{"encoder_arch": "vit", "model": "masked image model", "dataset": "seven-segment displays showing three digits", "train_examples": 97500, "image_size": 32, "crop_scale_min": 1, "horizontal_flip": false, "method": "mae", "mask_ratio": 0.5, "loss": "mse", "encoder_norm": "layernorm", "encoder_norm_position": "sandwich", "encoder_activation": "gelu", "encoder_mlp_ratio": 3, "encoder_head_dim": 48, "encoder_fused_qkv": true, "encoder_bias": "none", "encoder_qk_norm": true, "encoder_parallel_block": false, "encoder_dropout": 0.1, "encoder_inner_norm": false, "encoder_patch_size": [4, 4], "encoder_layers": 8, "encoder_width": 320, "encoder_positions": "learned", "encoder_register_tokens": 4, "decoder_width": 256, "norm_pix_loss": false, "decoder_layers": 2, "init": "lecun_normal", "optimizer": "muon", "muon_scale": "original", "lr": 0.02, "momentum": 0.95, "nesterov": true, "orthogonalizer": "newton_schulz_5", "adamw_lr_other_params": 0.00071, "gradient_centralization": true, "ema_decay": 0.99, "magnitude_pruning": 0.3, "steps": 6900, "batch_size": 512, "epochs": 36.2, "lr_schedule": "linear", "final_lr_fraction": 0.05, "warmup_steps": 340, "weight_decay": 0.09, "adamw_weight_decay_other_params": 0.05}
Rows from block 4 of the encoder of a small masked image model, named by matrix and row number. Rows with one number belong to one neuron. Each number is 128 + 24 x the weight over its row's rms, rounded and kept within 0 to 255. All counts start at 0. Numbers have three digits each.
After each neuron's rows are labels from the 100 images, of 14848, where the neuron reaches its highest value: "strongest on" is what is common among them. Only what is clearly more common there than usual is listed. The data: seven-segment displays showing three digits.
# fc1: MLP up (encoder.blocks.4.mlp.fc1.weight, 960x320), inputs 0-106
# fc2: MLP down (encoder.blocks.4.mlp.fc2.weight, 320x960, transposed), outputs 0-106

fc1.224:121051105179128122128191123149112143081079165087126128099128128079121154128128128111100128137104136128128158155090128156132087164151111137136110134128129148121130111102084128128128128128114128108128113128131128128096119131101140128087149141139128128116128134153128075083154129130110128176111131103128114103167108145128211
fc2.224:122126152077133131128036144138134128170204104128093122111128091128128079128154158128148128095128081113114121132128090128096181114075128126133135100128135128100128140141137128103128114128128122128140128181130122124128128128128103099116114176128084154128149128128128140175122128103149064108160122108134127128117128101117065
strongest on: green glow

fc1.463:115131134169106129128165136175128144118111118128126151082128156128092128198099128128120105159139131133091142167133112115161128125148170128128133128159128097096117124162134141130100128126128100128128128041103140136128128128128128134153111117113142128149102144100128133116128101132173128128128129164098128128093128128101128
fc2.463:127195136086128128170155143142169128128128104128148119171128128128133148107104128141128115119105137128128159128178128169078163128135142147119097116086128071128128128185128128174128170128069082097192087132147128077140128118111128150093174128119128128127116134181125106148114099128128128110096142119124128128148121128165123
strongest on: the digit 0; first digit: 0; white glow; second digit: 0

fc1.97:082103144073181099145074128172111104141130128127091119141178128151114124128112158169099128127120096099128161176099142157128124128128052111100123080128105153122099151139171124128153128153111158128103148128115133133141120128128109103093111122111128071128187123128128128128109102098156135081128128128125128122117128128128161
fc2.97:179128128163101128181168121128128128138144123103107136149117137143110128128118187123161128128128137113150128128105113086158127077128095128154133082094095128122128133149094128160141126114107128132122145113083150128128123141132140180128128122137108128188128136129139078114128131079128149171128144128145153176113171116128115
strongest on: white glow; first digit: 1; first digit: 4; first digit: 7

fc1.559:119156166166167128111167099105158128128128117090122126128151128170184128128128151093145088128103110128165173128159130126114128162128209174128151134095149101128128110094114149106105136128128127128128109128094128068091124068147119150112128128128133128161173156128128116132134193128116128109151128081165120112125142078128157
fc2.559:112128128093136161128154166128070124075133096120102128125128150128128102083150119128109176129113144153105124127101128151137128098090093158141128141163098128119150128128128070128164128128118127107165128139175128168158145147128168180151136149128128176128114128128128137128155128154165128136099133128063114110128183104135107
strongest on: first digit: 1

fc1.698:213137120157146128132128146128122151128142125128131139147142194128128128159080127128178140135093133098128083128097098145128095169095139133105083102128128146114119090108074128128085132128128143154162142094100175128128138128098102155145185169102154089132067128095128180146146128116128128164128128128097099171128145128102115
fc2.698:141108128141073171128120150171128128163118128128177142140099128117110116126128202100128084123128137128128128163130119128084127128102128097128129161128123163174128160139128149153185133128120155128134094177128128095128134120156089128138094120128080105152157135183130122094159069086100172128127128115146128120102129153187117
strongest on: glare

fc1.139:167111169128107166082118116135110129158128128102128106121120150091105128136121128104123168115111148098128124104128128128116126128128128105160126161132128136162136128079128128163093125097128133128128093125106128114132086179128117106128123139164128127128103131128100177138109128097111094128128128128139128140114128134148128
fc2.139:128113128128134087128128128128091138125137128128128128127128209128128122070128141141106128148138128194128107128128153128105128128107128130071195130111152100128094046151137109095137072130128106128120124167128147128128154170142142128108128098126135136128128122121108159128128128080128144109128099094105128128143128124060128
strongest on: glare; third digit: 1

fc1.511:090187128151113143128133123117123148128088091128069110130153128128128128128099128128128062128137137128128103122176173099123099128200117138154100166121128128128128137107101179137150138128130092167098128112163106128093128128162128128088140106099128128150133196128162128110133128144105188090128136092163128128109145127153128
fc2.511:175110128114097163132120128128129117128134148133172150128151128129119091128058153147179128128128069195128100117151148128128109128128205155124128128134127128196115150108128153128093128095112110150143161105128116098149105128097105145132128164171145137114171110128092138128062094128132124141163132135128121163141075128100136
strongest on: the digit 2; first digit: 2; blue glow; third digit: 2

fc1.128:122122152128135128107128202128124128100128124119083079146134179128118128128121147145128083148092065156122120128161128108165133150128157092126128128089128100128128128138128112137120128139082116114128172088156122128122129128155096187120144128089130188128128128160128168128124077127135128111128164128121148091131144128106128
fc2.128:098164126128171139163128105118160128123159139167128145128155128081073168116130126128128117113138138151116140090100090080128170163115128167128113128124128128128111114130092131149139168128128093134128136119168162128138128121159159132128118121105102128128088114125085128158132148120135161156111128128119144186148120128127144
strongest on: the digit 1; white glow; second digit: 1; third digit: 7

fc1.254:128192123097098114098119089151127171128132178154128158128148128133178163129114128128138128089099128128132128117109160110179144140128093135128128163154138109128087178128128117103084103113128112142103132128152128190129128128167128096119128128128128129128128128128080133128106128168172128113128086137097116162129112128128114
fc2.254:095121109125164111077140128128128141130146128128128128128148167123153091117128102116076087142195128140137106160148161128110128118184128109117139105082101127119153108130128128112082123127136122088128157099128146204143128107128164147128072167124169164105073128102161171087128128128125101144128117128128164128128113121131094
strongest on: glare; dark on pale

fc1.65:099104113172159128150085143126128177076128158135077145127139119097128178128128111142120086125136128120088153148111170158128129128128150128128124069095128102098106137116129128126136140158159128128138128065131128128140128127095156128128128129081130128079128139128128128130138128128128144185136150128092137128161128082095123
fc2.65:179156165128128131129128126111112137162128140165122091125148156133128076128128119168128153131128105109159128120162100121126126109128128143134162158141134128131105098129128150196111128128124102155161120098097108141128091092126128128172139099143155128120176128152163102139174128131124125144128128098066128110163191128116128
strongest on: first digit: 1

fc1.446:174103144128143128108128128080125139094123128122122143128125142114135075108144101117083180128188138131117128144128128116131121120163128128115114143144146159113128121128155119125128103138118132107149152136098176128128080128128208128133087096128128113138171124169133121087128184113128128125140128132178128124121112157129125
fc2.446:086146128135132162130125102128147100156157128141130128128130101167085150128143129170139091119113093128151128126128119129128166177080123146106133128129118122118144143128128132128165145128128097128128131179112134128128128128128119075110128153134132128128128128087128128207106057128128128128125105120074139141125126097128115
strongest on: blue glow; red glow

fc1.11:118145111126112138128093128126126106149128144128125128128191150105128128128125128128110112153136113175128128134113128044146128134114128128128106128128128128157079131128104141132113135180112090128128159107128120131128163089128128092133096102083167146110109140128128107123156182110128128103128136128191121133128128121128145
fc2.11:116120128128128120147180108103125184159128128195086120160128099132160108148128128127128128128128156113149044114112128114128119101128093128139128137122085136051128114128149141128128128128150128128128095131128116060128128173092120128166123104124103110128141146120118108105147062128157158159090128128102157094136135128118128
strongest on: white glow

fc1.660:114160129112120128132205125119154097149099128128128127128129128117134151147082128157128070111191107142137105072128129128128060180144086128108102129128118126130128128132107145113128128101168162153115150123128128144098128183139128128128128111170121154136128156127128128128093115127119151134128106155148163128151128073162126
fc2.660:135103099109109128116120128128096128164128156131146128094128137139094114128161128118128172128109039149134128153093162128108142154128140108128107125128176128154137128128110140147151160147128128144172156153128138129128128137115153128128128090139153102128128133128128118128148112128165158114158087133149137084128110128099128
strongest on: blue glow; white glow

fc1.488:122110095128117111101124110128120128128082110128126128130141128166145128142140141128111135094128128162128132116133113044137128157128159128128077167162135102128128150129128113108128076128104102097154127136145128106085128121093128128110128128130232128128133085115123128130173128103128131171129135128108095133106169147111143
fc2.488:113123067134128170128103159128128123127182128138179128110128125129125105145128128163108135162128128081128115128115128180068131120181107153128128103138087144123130126127143144128104140142128089165127117128129131128159128128113128129130152128177073128106147132128128129128108128149128128152128063131166151117128173127124165
strongest on: dark on pale

fc1.390:129169135102128128129132128128128144158157115107202141135117081128099128157151129172128141128128167128138106152153110091074128128141161128146078127186149162128090098135128075111101105170138128115128128128128089111146163106116196102128111131185157083165093087120091128121123105128145159165155095128128078129128124139116115
fc2.390:118084128119128136185116142128148119128135084116120070159134128128112139147128084128083128146158128097128101107128128144144097137128158142128128069140102092096110148128128167115128164137128135123128128117128112104086139128128140162128101158128137140096128169128128151128103115128152128119128128190128153086109128105128158
strongest on: glare

fc1.96:114157085143123128169128088123113131119153151145165128114153139114075128128110128128128128129128128158216111128146080080143119160128107071128106115104127105153115144162155148133162128136128077121134128106117128128206144147136096112128159128114116124183154128113119124093110148188128116143128159150142120128136153128089128
fc2.96:108128125157128168110163128128110104190127119143110128128097128171178117116171128110128128108102111107076142101151160141128128077128127128123128128149098122128145126128095112124128170114151107128128138148128151128121128128091128137128128130152112088112164114128128128128168164111130173128128178128110128120090122128180117
strongest on: second digit: 1

fc1.680:133135115128111128139091128128128081102159131153128107155128088150125128103126126133109171172122128203105126126159103128130182172083128135113211128134160124146143128128128093177110134128130128138121140128112141133121153131156149134106150107129127096126128121180129128165128128162132171136095128128133101099120128116146111
fc2.680:117090128091134128138138146134114121158111128128128128152117140128128128157111128128151183128128128172108128196091126119117131142128114128085128174128116119115128107082113126128156089170153128175128128156128150151137088075078151103128127073141132107123157123128117144123168128157149087108145156128128137150064143109128132
strongest on: dark on pale

fc1.533:168112128128128134128156126132149128117204128164137151128128140146109128160128140107118169128112147134128128126141115072128128128161139118117114163170128104129128140128126128187128151118151146138128128083114107099147159128097138128115167128126128128128144183168115151128118128167136128153105154162152128139138172092128115
fc2.533:156111170129128122101099111121128120128128152145077129154126128128111128070128196079126106142128128167105168128136115136211128124148152128128109128187121129133091080113167117120170079188128161128091128095114115105159115091132128128133133150097121165122120067172168152097156143118140128179128083099091164118139150153128128
strongest on: dark on pale

fc1.215:119095190139106112141139144157164128143100127128137103128071216131113128131142088128079128116128097167156144128128128183176128150130128116104151137147145139117128128097138156128139074143128102146117151096123128159128094128201172128115128145127071190128128109144115156123133128114128115128143103141088093103145140124097117
fc2.215:151128114128128115190151130187128094125103128071128140128137161128144144076088128128117092115131117103128128156104128083117083124062115184133110103116128128167137084116079128146148167071128128128128133145107128127131164128096128097136128120103149128128119128148125176120108118143089128078159158143104119128128092128140100
strongest on: the digit 1; first digit: 1

fc1.523:167117128122178084074128096090135117128174128148099128128135181120088121154110171086070124128133121095128132128100116070126099143128128201128160128142165132098128134155155088128128093128119137111128128155128098128166119128128153128163128177128177128115128128178128116156128147132119121128116128107133128128104147136100134
fc2.523:134128142099128137131119128080078104159128188174104128143128105128127151109128128143186128140186098175119130079149088129136124152122173128128136152148128128087128128143151119128171115094136121095128128159128121128061164074140089125128143128075128135128191128081161128139128117128128128134128128128128128148168165137128104
strongest on: glare

fc1.198:128064164128128063145154129168128101128119108132093128155108107117128150090146150133128146161128097140128162155115128164128123135178124074130184120141128128128114101163113075130123116174114128103128126128122129090123141098183137128128116080121128142139163119128171174138152131128128159128134128084150128101086128116129096
fc2.198:128100185116122131156134181095117175128114130114128115110128134124112128081098128127126116139089140157128077128138127086128128135169121103159128128091109124128157160116162128128140109136061091128153128165141128159153128139127143145128128160128171159083156097175128128128105173110118128170142107154115156128161171174091076
strongest on: white glow; the digit 1; second digit: 1; first digit: 1

fc1.641:165132138171116157128128075128132139109101100130128103107060101128147128143178176128148127128112177128089134175128128128089128167128069128128124128161128128151105128128080128152062141128128153101128099107130141128112115132152113180121112128128128109128176157129079128128128128124128128173159113084082123128092090090140128
fc2.641:109058148153128098128128081128124119143185172092172098103128132087128128128128133118128118122095128101121128128128096168156128128128177145106133156128101112128129120109164088114129109128147128136141092128146097126152134128128104114128112117128150125128096104146109146125128098046095122128162136128128118142128119128150064
strongest on: red glow

fc1.543:135145154138128123125086128164128163128128144098155127165128154096125087111121153184049113128114142122128162128128128128121128128106174128125150165127146128108072134080128124135128109166128144108128128128128128111110128118128145128098138097092124116128121128120145120118124119134128118077100168107116128144085154128099078
fc2.543:103091157120136157114154128092129128095116128138090144101112134140112130145128139115141128131160129082128118109128128136095098098200103101128100128128079136128178177128108128128088138127081162128111159136120097139178128153147103130163128170201128128138157128142116128105092128106134103187128076128127130125151151107128140
strongest on: the digit 1; first digit: 1

fc1.248:128155066128128077128128153187117128080122155128128048172148128178090126153081137062120065081168141131128150146074128149119128128131128181128128135128109130128120088109128125160137145080114128128107166182125113147128094114128188160193098129150128128142128154128127129124171114140189128110069131101128107079131128139168165
fc2.248:128170128085098155106172111148138152143116085128119126073162128079111150135146128128133144128153128078152157128128128128128128128130144095149148128128122128113128172128130164079108134128136142092128104096105140128119124122128054116113128128114151134141144113119128094134128157078186123128178156128121104182130138109128158
strongest on: the digit 5; second digit: 5; first digit: 5; second digit: 6

fc1.672:128112106111128127128111128128128112128162128091170156124147135142128157128126111128071123134150100081116128135126128113128128153184128128128126123109128144128152143128129160173128129147161128128162160159120144164128046128128128128119142120128062128093137134121177174214128150128174178166109171112120128107128115128168128
fc2.672:128149125152135128156128142128103059141136154161128147128128101079077125131117081119128152132128079105141145128128143118140124156161129100133128171108111107128150130080128128084131105158128101128157088128109163123128128101128151102100085128093142128103100093128161128128106150132143137128158182072087138130125185121128128
strongest on: dark on pale

fc1.145:100155106128131128142129081128133129089128128128116120161161182171102157103100144160172156096168125135110146128128170050145173128103161119107128128097127123131128130128128130100158128153128128106128128128135125156135128128132180130064108096128159083097144098111128149102128167128128141146125101101130018161128124094128120
fc2.145:145128142145097076111128145128128141155117112128052117128122153150122114140134092127092140128118108116128128170128128144102128112205095128158099122128128125116147104185146144105142092127143142128128128140128128139143104130084128158128149174150140134148128177152128073099128128093128166127132128128085124151128169149159128
strongest on: the digit 2; second digit: 2; first digit: 2

fc1.31:128128119136128154128128138066199083146128150128128128128128128128106156128074134081148116140086128177150189128107128156076128162107139134091134150128128124138128126124170128165151128104128177088142165128137128128123128128128121128154091072143128117128071128128143128092182108091168130128128081128059128091115117117112135
fc2.31:134128099128179127128150128169121128128128160143089154092128111128128099147097128112138128128112128074120103152128140088148116128128117098128122074101130147117140093128101129120124165128172116128098083141128094138123128114118135128127125143128090105075174128153128110087128144171120077128092108156128147128096149128159128
strongest on: red glow; blue glow

fc1.711:108147071106148158145132167169133128111128142095128160149188121128156128140152113104090093218128128147118135128128099128128128128086127088125132135128170128147143101128139128093154170158176128158065128143166107090104128113139124128128128107157128128138128096134134143128144128128142128128119128111113162108139102133169096
fc2.711:113149205121119104144129133128135095119153121131100101128107139158128104136126153117185128092150128106103147097128142125128128153128128132141159126128128140128095161128166131155135085128165150113128196123147190147163168138063086173128104171093142128133134125120128128147128080150133091166142138125125063128134126150113097
strongest on: the digit 0; first digit: 0; third digit: 0

fc1.436:084098178128128154107159107128141128094151175139150128136128139113128158105195113069132128173099139138111128128160155154198133135131191155128098128128118131128128154120174089080128136148108128096128179157185146145128101167202172128128168094087128128128171078128128128102128128141128111135116099132128130100067160084120094
fc2.436:128155082128128134212124128094126133128189155119128128099180128128142113128128164141121096126123110103128138193170143128128129172137107109128104128140128159125147091127128143146089108153098147184128154059137142153128090159115135103082165122128128128098127128193128128128163127123081149091133128128100161128144163128104159
strongest on: the digit 1; second digit: 1

fc1.200:063070105128125168128185111128119130132153097074052169128072128128160135128128117149115128123134113095120120199111151110128098128126128177138128117119166094128110165150104069128144136086135128147142136129072122093141124120138154128128128171144136122143149119128093143115128128128124128154149211128119171147128150126128153
fc2.200:197128142159128144113102133123139156108120108128095126128155095159076128088128150114121154144128128139108128086128155170126131128122083108105144141128128113084098139080147130128135111128184075128124132122128128150128153118128150141128137088151128128135104107128121112128129113128169123129147128116128107144110080106164128
strongest on: the digit 5; third digit: 6; third digit: 5

fc1.411:114132118098115128182101139128111112105128178159122087117137145128156128099168123130078129151092128118128128155138100094148117111128128159144135114128104164088128133119133192190117148140085150133124136128128154140102114120129143135069144124138082123091161128130128151134128097128117128181128099128128139153095128126124093
fc2.411:139100128195110128128128118159151128143139128115128128115123128128115145150085098150143128163174119097128128128131177155158107128128118123128156128128166153147128061121137128074130141128173149147122128112115112134128122088108143103184132110127128154133065128128152128128174128128128126132190117140090094088139156173175106
strongest on: amber glow

fc1.315:121128128128128133091089149128098111128134112128144131123185120150122106125150156100133100180128108143130060128159164112099128153128110107128128141116124128162139156151079191137102128127128127119190159126108163098085162144122128128128128078136128130087130143149172107090111157119083159144128128052128114128129128128128138
fc2.315:127128153127128110119178123106128165154128128128114077176128081143128145144119176100156128099118125141147128086173107153111128128128101167134128128128154135122137145074128125085128136128104105128119172117106093145163134128116108124140145128161128162131104128111133149171107105126189112142128095156147140107106128117136136
strongest on: third digit: 7

fc1.560:090118113108176128173128128101128088157135178080128109159100072128128110128125128118143128126110128131129128158129129128128128128128128116112105181109062183128149117128128129159099184059105128171147136128070128151054126128109128095106128138128128141166148116148098124138152141105128128128128086081095128114128128128132138
fc2.560:128179174128106122128145128128103170087117109153098153125174158139128128120107128076108086158128128128128161119128109181151147065101186128164128128099128128131128143144128113074114114121128128072158138144169128107108128048128136147107163101137150153128128153128130098128128091139162128128120159137161117127128128128128150
strongest on: green glow

fc1.599:129146128102128128139128120141149128139108124128184128123137107120141087137216147128128128154116097128149128128138120128096132175141126098120128128128106114128151127191115093123076150142128126123118128110128138139156104117089112118113128154139109130081128128154106116128088188076128128141158147128128117128154119128093128
fc2.599:128128115114128171128106126161101109128119125128128090128128134158128145155091188128145115128097128096128105148128106146154146166127124140132151126136126183099110134090153103137120128128128128081128128128070132143168123128128128140189128175094128128128119173125148111128111169137153147126128123128094149142128086157094130
strongest on: the digit 1; first digit: 1

fc1.367:108089129076176129140128128128138139102128111128105142173169144081128173140089139180090107125179090154174076121084115120130048129128114108054128142139102146131105104121109128142191128097105187128128146128100062104123129163108146147104134128154124150148110157119140144100128141141166151134128128148128128128154127119128150
fc2.367:109126139088139128128157152110128088168158150109118140085119128163161128116128131128179113163128106086140128128127197128115141141126128128089059141083115143186128105162131128128170098128128170089123147170128157128106128128116128140106101113168126128128128198167123128149128123127160151126182108126120132133103128158139111
strongest on: second digit: 5

fc1.0:139105085119113128091154095153128128128134128077111154110172128128128128175096169183082069138119125128128125128128128121159161128118121128120100153071144128141089105128125140128109133151116128120128175128128128128107123128128124128118114128096126093149132103157123160168122151128141082120102128129177102101164133135111128
fc2.0:101128130135096141161151104119128128123128114183128128128128183127154128128124115142128128128128128128128127110166132173141179105134175188128132118160107079128128140115115138117114134105142166128128067093128128128128128125056141105146128080128154134093128115088163120113170126118095118128152128149113128080128166128137145
strongest on: blue glow

fc1.450:095128128165128143128128156154128128128144181101103110138132087128128130154128081128106128128198128131142116143059111128079131128128077128196143128075142128149106131085082128172149128128128116117128165143146128121128143128128128153148128127128128115128117128175117130100148128128120126161128110168120139128158167106155133
fc2.450:171156128140087134132142127128128114089160140112138128081069189098145128114128147097133113090128128086110128128128128136121128128098112157108128128121075152106176136155141105115128152125127128139135139151145121128139130114128162113128137139128091113166136151128098120122089111155154113094164128117096128123128153159155136
strongest on: blue glow

fc1.330:139154138129132132154128142147065129128134128128176078128140128128105101128162217153136150160128107128084127072148102096128113094189152079103121055125128103122134128125078128125129157095105136128125128158111128151128210154115173128138157141128141115143083128128129107109108095062099113170146128094122128175143165128140128
fc2.330:128116115148099091084129128098158092128128114128088178130171100134188128128116137106128128110112128128146109126140146127159128128101128177132104187156136125145128120122179128135150132099131138154092158057128151140128152109178115138128091091128150136128200128159100128128115128177133158070119113181131139111128128133151128
strongest on: glare

fc1.750:170118111110142109128128128128110157195059132092128128156128083149148086158128153133086128133072123154128143128097138128123101099099075125148124128136115183128146136128161128122129124087166120165140121178128128128106072144154172133128161149152109152150174098074147123131098144155137128128128134128084102162093119140128120
fc2.750:092153128138128128128176112128177128128131112154150140156128166129128135130118128137105124069128164141166128161128123128128128094095106119160128128110128073163128111132074096117089101108086169113108144138078128128128081090128128076092103128085128128106128086125195151128123150128129128128128108077135146128128147128102114
strongest on: white glow

fc1.603:108142105107128128128055195128095128115128128128141159158128151130128172148128104128117151095128131125143136128128092151168128203140130100116111128135183120133128128084082128128114128107078070100201137128075128163128107128175181120122155128088128128128163191128138176117138156128117090150133111128151140067134128128090114
fc2.603:146122148128128114131188128135128112128115128134182153106088125128128128128093160128156120144161099143174126132091135128166093166128164120093175143116150128128131128116161139111137128128128116092128064221158126158128128115142076128106128135128128179169086094103190128128128133097078118128128135106135125135128130125128169
strongest on: amber glow; third digit: 3

fc1.33:128111155088142128126128128128137128143167184165139117100098094142155128128112128128135167128128145128128135172128128128128137166161121069081111147128134130139160128101128128100187092128128111118128113139159128108128092122125173128098145103128128128092189077128128159125100133128157139156128165102091133113189150140123095
fc2.33:169104131120119128171161110098128128162097078059134106207111179128096098167111128133128131076094128126128124128128163085128136117100161128093128129148118112119128128128128128128091110164128168129128140128128092128128080185143095136146195147159120139128128154144128153138132128114074138177128128115128135128130175128138128
strongest on: second digit: 7

fc1.175:075141128146158148165128128175118059114128091102125153150157073167161128128102128128128106130181113128188156128152144086112091128128108142072175128108104118144060152181122135128128128128136159158126112121128148117118165170101154144128128080140128074128114145129130128104128171128107140128137102128109128128083125138118135
fc2.175:114073113128128095084128158117101128128182171088167126099118172128109107153142128121158099146092128068079163127103128128124128163156140128128128148106128128128089139128169128104173050128110155128163128128094183137135111126097120128138096100140109128128128128163121169078120117128142139151156139128101162162161128116128119
strongest on: the digit 5; first digit: 5; first digit: 6

fc1.481:128128132123166152122132106064179078103105128132079072123126128128082128177119128117128090128078128119112144140092148153075158092123128148148134130128128130128165128128128128128128108084127128154142128133119138163163152111128102118110128089092139161145128152131128101085142090080148128128134149137128138170128168128128128
fc2.481:136128128128128093137097120125133098120128128085128127147173128181128158170077128136144142159128115112140128128109128159150128093098105132128125128068122131105093152088128141128128107128160124136154122101065175129137128134128109138122154127117115149128135103101128128128148128155128134112128128137107099128109086112129132
strongest on: the digit 0; blue glow; third digit: 0; first digit: 0

fc1.561:128128097117144173172129155128086122111142144130094149177128116152146127111128106139123128134119149149147133175128128095115164135088142121128096127102128128128150122108104128128104087056087112142151186128098172128128150115137121096126099108128128185109132123149084128113101155128135128058151102157128128146127135136128112
fc2.561:121148104158128110128089115128151121128090128128133155165163109145133109128139084128085101157166128106147176128082081139138121112137128140115128152128128128148133092060167156100162128121160128088116128120134109128143135136153182128134141128136128129128088105128091132127129128130128095128128160152153128073151128134123128
strongest on: amber glow; third digit: 2

fc1.645:074112154115171128128135144120131148122077100128068103141128172128141135130092136128116069128128138117084128128128128128110139128150149128128128118114128107124128128155125127143075151117157080109145143114128110153128132128138128128149128072128128135128128123125136082128128078085181111128095128128077128100118108137111141
fc2.645:176128138128128098075113128171160128128174121128163190135128138158107125128128109137068128128152097125138135128153128140120164112128126183149135128120128124139128123128122132176100151128111120082143115114128133082131110128144173158116176132169098086102080132122101124124128128160128148162128139123119128128164117152128095
strongest on: the digit 0; second digit: 0; dark on pale

fc1.114:112094109137118158082078150145164144120164132123110058128110128086132153111154118098190128132159177155128150110128122128082128128128141128159124128128128128143125077128128128128128124131123128128128119063128128163144131156087157128187128131082097128128095109128116139141125128128128128107143112168098128128165128140128118
fc2.114:162128187093135128128128107209082128128128128141128138128141197170114102128128122138066134128142128058136086147124118128149083096137124128128148128128128128128177164125075128128128068099127150152128121102128128102100128128114138151142139093143128128128128128130118128119121119171084125104151140061098127137135133109156147
strongest on: amber glow; first digit: 6

fc1.547:128128118138088086141143150184097128123105072113128128158144119100136172070158119113113128128139141154120150128105089133148128128128128111134088129065088096111135092154166128139090108080152124130109128184112137128094082133091123135132128081124128105086155103159165134138212073128128161128159128136079112115124124128128136
fc2.547:128128115158128153116171117128141128128128112128142128124166112116125129138137057156135177132128128128128118115150114128128128090172149175087121128101128128128128155134128146128097133136168128161164128140180121159108095123137078038118134128128121093115145136128122128157128131144121128143128108105128111122169111128128138
strongest on: dark on pale

fc1.67:128181144147165152057128109147136128118128128123128128133148102128128111066120130140109128128128128176075128128128128129093128128128128157103153178118128138128149106128105128128128122172144131128128110161136122113111121097142161128115128110128098065128103128147123119141154169128097128106194128089102153128118128132148151
fc2.67:128150076132083144176166128133114161127119108110100079101121143111130128148128112128128084128181156153115164128124101100147097179128157111128128126112122128124094096134131128128127133104128128149128118098093120128131140128120097098117129114118124112128119128113128161128069128128088141099136153177160094157079171128148128
strongest on: amber glow

fc1.736:113095158156165112130128167170128151099063110128121090128137128143114086166128106128129128128128101076074112128150128171138128128134168128167158141139080153134095128126114132144085100128161183189146139176128120128081131188128135143128123128128120122112127128130118128112128129110165128145127115148128150176128091116128119
fc2.736:097099126128128128128151131118128107199167144111128130128107113171160128099173180141137172144107127156162136110134143140119128083077128118119120158143186128165146137130136132141149148128156124119104128115134185171115128131120128106128137128121162128128125114061128134135073190096078111119128180128128128170143111128184115
strongest on: blue glow

fc1.355:128128128128128137103105128155138141137121128105128128110168128128153128097152093128112128140111153128136128139102145128128128128128132128128139133142098128125107128115161120135094198104146128126128128126100128128187112128128117061097128128128128128129128164128124128165146126111105128183128186104126128131176128108128142
fc2.355:128129107128128179128146137129112134128128153136128117128124129128189124128074196117128090128096082103135126117128070167122128128114101123128125158132113090128109129141122157120099131152128128115119128128160105128185147128170128158128139128093104084117141128123128135127108089128128181138128121137139142128128128104128128
strongest on: first digit: 1

fc1.606:155175134080146153161101128129128128165157148079198128132128058161128139146171117132086154144118183136145138155155117130095130116160111090154099094149115140080108118128094142096128128128158125109161122179119128092088151163115156145128170151148137094131128115131123102128128090108116128157132130128103145128128148133128175
fc2.606:130128092131177103130128144134128167139117074128150093128128155128097109185105085135114129173165091095128127132128113147113128125137178093126150074103153095182128142083085128124126160121157105101128117128078108128060133118128134128152128186128160159137134127083155143188128169127115128128154156141128128136067128096127135
strongest on: glare; blue glow